config.toml
model = "model that answers yes/no questions on an image's attributes"
translate = 0.06
encoder_activation = "gelu"
fusion_encoder_parallel_block = false
residual_init = "scaled_by_depth"
Rows from block 3 of the fusion encoder, named by matrix and row number. Rows with one number belong to one attention dimension. Each number is 200 + 40 x the weight over its row's rms, rounded and kept within 0 to 999. All counts start at 0. After the name is the row's rms in percent of the matrix's.
# q: attention query, key and value (stacked) (fusion_encoder.blocks.3.attn.qkv.weight, 384x128, the q third), inputs 0-127
# k: attention query, key and value (stacked) (fusion_encoder.blocks.3.attn.qkv.weight, 384x128, the k third), inputs 0-127
q.92,095,182,225,171,191,202,207,233,164,174,166,159,231,144,170,264,151,292,189,173,160,187,207,206,200,173,204,197,200,212,157,245,182,237,233,247,98,277,222,177,222,250,224,148,196,250,163,255,174,260,279,229,185,170,177,202,217,148,162,123,236,272,251,235,193,195,148,171,179,198,129,160,236,271,175,133,238,198,262,187,229,275,164,150,202,212,153,217,191,233,230,172,160,288,198,165,135,181,166,190,240,150,229,234,181,175,193,217,174,196,149,236,204,170,290,246,200,269,219,232,239,165,204,230,213,182,150,162,142
k.92,097,204,147,176,212,167,143,209,210,135,199,183,214,261,219,254,107,220,110,157,186,206,233,224,256,264,161,182,154,136,220,180,181,160,132,215,273,228,173,159,205,200,203,291,192,178,216,192,285,215,145,200,230,209,192,162,205,235,184,285,199,166,251,255,216,196,251,207,152,191,166,179,250,186,248,270,236,136,203,227,181,141,190,231,234,280,156,252,236,189,172,240,222,207,218,169,258,97,183,256,174,223,194,188,256,198,158,197,203,155,253,195,181,228,168,232,206,176,196,254,193,136,154,228,146,239,159,230,207
q.93,086,213,221,210,217,113,196,209,251,215,271,156,220,151,245,210,148,206,156,189,195,228,167,213,198,218,199,230,160,233,238,191,153,144,207,152,230,183,186,254,229,182,162,212,208,245,155,217,230,181,160,190,298,191,209,258,190,137,212,264,239,233,134,152,141,220,147,205,266,171,221,156,180,67,203,170,231,189,194,203,181,216,256,266,186,161,162,221,228,165,268,235,230,268,104,162,223,183,201,286,215,163,150,257,207,230,212,198,240,191,204,83,266,238,168,202,164,180,230,215,219,167,236,227,206,176,183,198,180
k.93,081,172,223,198,188,245,194,215,234,195,202,222,149,232,173,190,238,239,250,265,250,166,277,168,233,209,203,207,253,107,139,240,221,241,256,179,169,130,221,151,143,192,191,171,173,140,202,293,215,186,226,187,158,211,123,226,140,254,194,173,141,233,238,263,151,231,186,288,201,248,178,178,220,253,230,189,128,191,130,223,189,164,191,200,281,208,226,156,166,190,162,261,160,181,211,244,166,250,224,106,177,197,231,170,121,157,204,288,231,135,207,203,182,156,208,201,220,238,229,239,183,189,192,158,240,192,215,188,209
q.94,094,118,197,120,193,237,201,261,112,167,210,196,201,194,183,225,227,167,211,271,207,205,138,228,210,232,188,186,185,223,177,173,270,203,76,185,254,248,198,219,191,217,188,218,215,157,242,170,180,234,141,193,151,195,226,242,232,138,164,250,214,280,193,209,156,234,201,190,204,227,106,303,218,191,136,169,182,151,251,201,187,208,170,169,303,221,249,163,222,190,194,236,206,226,195,212,245,235,212,138,131,232,230,138,200,270,148,208,162,216,225,231,171,240,201,158,247,274,213,235,214,184,170,180,209,193,196,116,188
k.94,102,180,261,240,198,170,205,78,281,256,193,193,177,225,221,294,127,262,247,175,139,206,177,173,208,143,178,206,235,227,213,267,176,200,236,155,197,171,158,282,190,210,233,153,212,214,172,178,158,204,235,221,189,190,211,183,263,126,196,169,193,178,171,180,180,184,191,206,194,165,238,230,191,212,175,199,231,235,201,162,222,167,169,134,191,162,123,196,179,143,230,204,218,183,256,156,247,168,243,211,225,116,173,234,237,262,178,234,190,202,217,122,237,147,200,228,141,183,228,143,253,180,247,178,266,287,279,218,157
q.95,100,208,280,183,161,171,211,250,191,181,190,148,200,194,132,171,141,235,143,136,161,225,252,257,203,205,182,198,246,293,254,208,255,193,166,183,198,203,227,256,217,143,199,221,164,224,186,282,269,176,193,171,182,174,200,202,175,220,225,174,143,244,170,178,193,199,170,170,246,187,173,236,243,276,165,204,253,145,192,257,110,219,197,240,270,103,173,179,223,137,191,155,213,276,200,186,169,157,181,277,156,225,215,220,181,191,150,222,119,223,184,179,259,265,225,223,190,179,229,200,222,203,173,198,169,286,207,163,124
k.95,097,191,195,147,200,151,198,144,223,199,262,156,220,256,258,152,160,244,217,193,151,241,245,120,154,170,180,164,242,242,137,188,178,182,191,180,272,195,224,221,145,209,230,250,260,208,159,148,152,251,178,236,213,280,181,168,192,217,136,136,218,196,171,175,216,251,257,195,226,210,163,199,230,199,186,212,224,223,239,131,145,204,204,213,214,225,147,208,165,241,152,185,225,289,236,251,270,105,250,176,241,171,207,162,182,231,242,67,230,248,179,213,198,137,151,245,251,174,189,216,219,234,167,169,228,194,236,216,191
q.96,127,168,202,216,210,255,193,117,283,306,164,135,223,205,153,264,199,203,190,258,201,226,192,192,192,196,182,108,234,307,160,187,139,206,145,227,239,229,168,163,155,254,150,220,169,140,262,207,270,142,250,180,255,241,239,165,215,215,156,217,197,157,162,246,179,239,230,186,244,193,242,164,169,220,215,212,137,264,176,188,196,204,239,244,207,159,97,228,193,183,196,234,240,198,190,197,205,84,199,203,230,213,179,212,155,154,174,213,154,223,176,229,186,196,154,244,215,183,233,203,240,186,176,201,164,265,146,183,180
k.96,131,215,186,188,209,202,164,169,143,226,195,246,273,164,124,212,179,206,148,200,273,212,144,202,198,186,297,186,203,281,239,228,189,162,173,216,171,228,138,220,194,178,223,124,257,171,210,219,121,161,189,237,108,164,169,201,231,202,200,147,207,242,227,237,194,206,216,207,218,258,149,204,316,265,232,197,212,201,164,201,309,205,189,207,231,252,213,208,156,250,168,199,214,134,252,263,174,178,192,197,155,231,185,222,227,200,250,169,235,256,154,163,163,169,253,170,257,215,195,151,186,180,158,218,148,129,166,208,130
q.97,127,199,162,227,218,127,186,201,209,239,219,148,213,243,220,194,133,210,262,140,139,222,202,213,125,198,245,256,241,177,229,169,153,229,198,266,243,153,142,164,194,246,272,175,197,176,192,174,123,238,214,165,126,225,228,203,254,218,191,220,208,196,197,141,141,227,232,126,273,182,220,262,152,224,148,238,180,208,252,249,172,258,244,240,174,193,181,269,136,225,287,225,156,160,214,203,146,213,181,154,218,197,133,199,176,246,173,192,199,178,286,212,181,194,235,226,128,266,219,166,229,157,214,114,197,186,187,171,185
k.97,118,234,104,212,150,282,192,237,217,135,215,192,243,193,179,222,181,185,211,184,189,195,158,192,156,221,192,170,211,248,157,228,228,144,231,184,210,210,209,204,243,138,217,202,244,216,133,181,248,213,138,195,223,246,228,127,229,155,188,220,160,205,208,169,212,182,97,174,144,199,283,192,172,201,178,137,186,231,141,203,189,216,195,261,230,191,168,264,239,135,137,241,199,261,146,248,190,210,271,182,183,230,199,239,179,219,257,254,189,271,129,218,162,228,162,210,159,204,192,248,168,160,317,137,233,175,243,257,153
q.98,141,215,217,226,240,228,195,214,169,248,209,176,181,147,242,217,241,160,116,193,211,233,214,145,164,182,244,174,246,211,181,134,186,227,167,217,214,211,223,138,185,209,172,217,195,251,207,169,145,197,242,264,168,220,218,156,188,204,151,243,238,309,201,291,218,230,185,122,227,224,236,262,177,272,196,221,180,236,161,229,211,201,245,199,238,213,171,104,193,172,140,237,287,152,248,150,151,138,224,227,209,207,165,242,202,163,217,219,205,153,200,104,107,243,195,185,140,177,168,170,257,195,107,237,223,224,207,191,173
k.98,138,256,233,181,199,157,195,202,230,211,250,225,124,255,229,233,214,173,219,218,239,254,279,229,192,245,160,293,198,152,211,201,194,284,212,190,150,292,215,173,186,203,210,197,180,238,205,211,115,129,176,250,155,213,130,173,196,191,166,179,101,195,113,200,173,204,226,219,204,290,258,206,217,194,195,289,180,248,188,191,227,138,173,175,152,146,247,196,219,245,184,267,181,290,216,231,187,259,182,254,106,180,210,197,226,145,170,203,135,161,190,173,194,222,171,211,188,177,187,150,175,186,196,239,213,194,223,188,244
q.99,109,164,173,293,226,224,207,229,256,216,153,165,145,240,257,202,211,230,225,217,195,218,75,221,224,199,197,178,209,136,216,223,111,217,245,217,221,220,198,203,184,237,273,218,220,242,211,159,236,205,204,204,277,189,223,157,184,227,190,184,212,153,142,173,90,141,221,192,167,301,223,200,236,167,119,281,219,111,188,114,225,206,192,191,225,103,190,262,185,210,237,199,163,257,254,263,187,198,161,205,188,169,205,190,185,176,214,201,181,251,169,189,140,219,232,235,231,211,176,213,206,182,218,170,194,251,126,196,190
k.99,098,213,218,128,213,272,220,158,95,169,160,210,223,205,263,202,217,219,186,236,188,242,240,165,151,184,171,183,231,225,266,217,200,214,129,177,206,155,187,215,165,246,148,209,265,186,169,156,159,238,127,173,228,113,184,144,236,181,142,252,224,211,197,243,239,222,160,204,198,193,213,238,150,136,215,192,232,283,251,218,220,192,221,178,155,203,182,243,211,215,133,182,172,168,265,166,193,258,182,203,235,213,162,214,143,216,238,232,212,223,202,228,179,221,95,186,224,229,191,184,127,308,286,154,196,137,236,208,251
q.100,086,239,155,234,249,179,137,189,193,215,183,216,190,217,192,178,241,243,156,192,158,232,198,262,241,209,209,197,136,195,259,176,163,212,173,207,151,142,247,148,186,214,171,186,163,170,199,190,191,181,153,202,224,137,199,196,187,218,154,202,211,191,168,176,244,233,154,179,202,218,202,235,212,323,207,214,170,223,290,121,269,207,223,206,183,198,198,135,203,271,157,309,189,269,202,233,244,240,182,239,223,187,172,175,114,181,144,242,225,204,165,185,230,226,148,257,147,181,236,213,205,134,210,271,218,137,182,149,327
k.100,093,214,181,219,212,190,182,238,200,235,195,193,215,274,202,202,241,232,164,201,149,253,163,249,134,230,202,213,214,200,221,174,230,219,219,224,215,158,181,190,156,256,275,222,131,234,180,200,170,210,202,199,214,108,211,153,250,220,175,204,209,145,217,189,267,223,110,112,282,173,259,292,209,153,199,197,217,203,204,143,214,254,289,194,227,196,197,251,137,168,231,255,147,140,238,190,260,173,179,184,219,240,186,159,200,190,256,174,161,136,157,177,114,156,255,203,139,204,176,173,224,88,243,216,245,198,185,179,222
q.101,086,156,154,240,154,221,226,160,242,201,119,264,264,135,194,294,217,196,195,193,214,188,178,210,188,140,280,177,224,173,207,90,204,121,188,105,111,212,223,173,238,310,176,205,163,208,185,175,198,228,157,181,120,166,242,255,185,222,215,172,248,202,180,208,172,198,213,259,244,192,170,199,193,230,189,181,176,238,289,211,303,235,214,199,195,215,226,147,207,211,207,219,192,232,238,202,223,160,222,180,151,115,243,195,182,208,205,188,249,267,210,145,196,163,192,139,219,179,198,207,272,224,223,198,219,156,213,181,184
k.101,085,204,236,151,167,144,202,153,132,192,166,156,234,243,162,172,211,190,286,202,185,171,130,235,145,265,130,209,228,205,154,254,191,215,231,214,227,259,145,239,220,234,193,110,226,199,156,221,254,187,197,216,162,184,265,170,184,207,153,212,233,226,235,194,243,170,267,208,244,199,143,170,179,96,232,193,270,215,186,226,157,270,209,169,228,187,199,211,281,187,173,251,232,193,212,196,214,215,205,187,179,185,265,255,215,240,102,142,147,113,189,242,219,222,205,231,224,204,168,139,209,165,243,147,294,186,192,188,206
q.102,076,188,206,109,212,148,206,164,197,201,134,199,165,286,225,254,194,152,211,178,243,190,235,154,204,221,156,195,161,227,152,307,219,174,218,220,234,203,162,179,241,201,198,235,184,222,216,224,248,139,204,165,284,251,175,227,185,192,261,186,181,119,252,158,218,175,232,217,205,230,233,173,255,195,188,197,137,242,145,221,198,206,163,155,246,164,218,256,150,175,206,275,211,158,318,184,201,185,184,295,220,213,205,154,173,231,269,220,162,175,138,160,204,207,176,221,260,194,209,246,140,104,166,168,247,214,226,179,232
k.102,075,206,164,317,167,202,166,235,264,201,183,202,276,217,169,252,146,204,145,230,195,181,183,237,248,205,221,239,174,174,182,196,251,206,236,167,121,154,239,182,122,220,153,233,195,182,256,188,179,231,203,169,273,257,158,151,204,256,252,168,246,193,236,183,109,236,172,198,253,218,159,200,214,209,146,241,109,201,264,163,199,139,190,208,173,192,157,160,197,112,214,232,148,138,196,276,217,188,184,262,203,239,164,211,200,222,175,218,175,186,238,216,265,189,150,143,209,141,219,216,240,151,222,195,144,194,244,211,264
q.103,094,160,192,294,230,183,202,225,204,193,171,232,234,115,174,332,197,161,174,181,263,216,235,229,185,217,201,198,159,232,233,138,190,172,258,205,217,192,176,174,225,218,137,218,182,207,226,196,252,202,136,190,163,150,265,189,202,229,149,287,198,257,179,196,204,207,142,157,251,273,182,201,180,137,219,249,157,171,241,173,212,182,221,127,176,297,110,213,158,151,160,287,199,177,206,197,219,240,224,166,189,277,125,226,201,262,186,183,260,198,189,159,227,175,139,167,203,198,166,237,199,206,223,238,169,152,225,210,226
k.103,091,210,195,265,155,179,182,260,252,228,188,175,222,275,116,186,179,170,184,204,259,292,168,209,162,213,249,163,267,225,273,196,244,194,214,264,255,251,259,142,195,185,202,204,193,152,196,209,211,223,201,241,224,178,197,165,178,273,239,211,146,164,201,203,162,196,135,171,197,222,176,201,271,135,210,289,145,156,144,131,273,213,245,263,157,187,192,173,217,140,187,233,149,152,195,195,219,211,171,208,189,203,160,204,216,211,146,125,198,133,92,187,252,205,172,186,238,159,188,209,217,143,183,230,224,262,164,215,201
q.104,085,232,252,165,236,270,148,208,218,199,215,233,138,148,217,191,131,209,140,213,147,199,209,194,206,177,269,278,141,228,159,144,233,211,252,223,171,183,246,213,188,264,77,148,229,184,201,161,203,237,205,235,206,122,222,271,231,170,182,251,212,220,156,215,190,215,178,276,198,170,185,236,228,195,163,174,222,210,172,196,217,248,161,172,217,242,228,192,247,145,121,175,247,271,225,182,190,183,242,238,159,211,192,263,155,184,168,234,196,173,142,110,241,183,136,130,211,252,179,134,236,215,198,200,270,154,183,191,236
k.104,087,183,133,147,208,221,188,158,158,183,194,194,216,156,177,220,327,171,272,191,115,249,242,214,171,228,188,77,218,224,219,188,208,174,232,228,235,258,200,257,242,242,206,142,157,216,184,193,232,230,242,151,236,168,237,201,215,176,230,169,235,205,210,229,187,177,223,209,233,249,161,179,209,93,225,192,210,163,172,216,199,262,152,197,248,277,221,189,195,220,206,268,226,299,190,182,238,204,264,159,189,198,248,237,182,258,213,186,157,219,202,237,166,182,212,168,154,128,142,190,140,119,234,239,131,168,181,193,199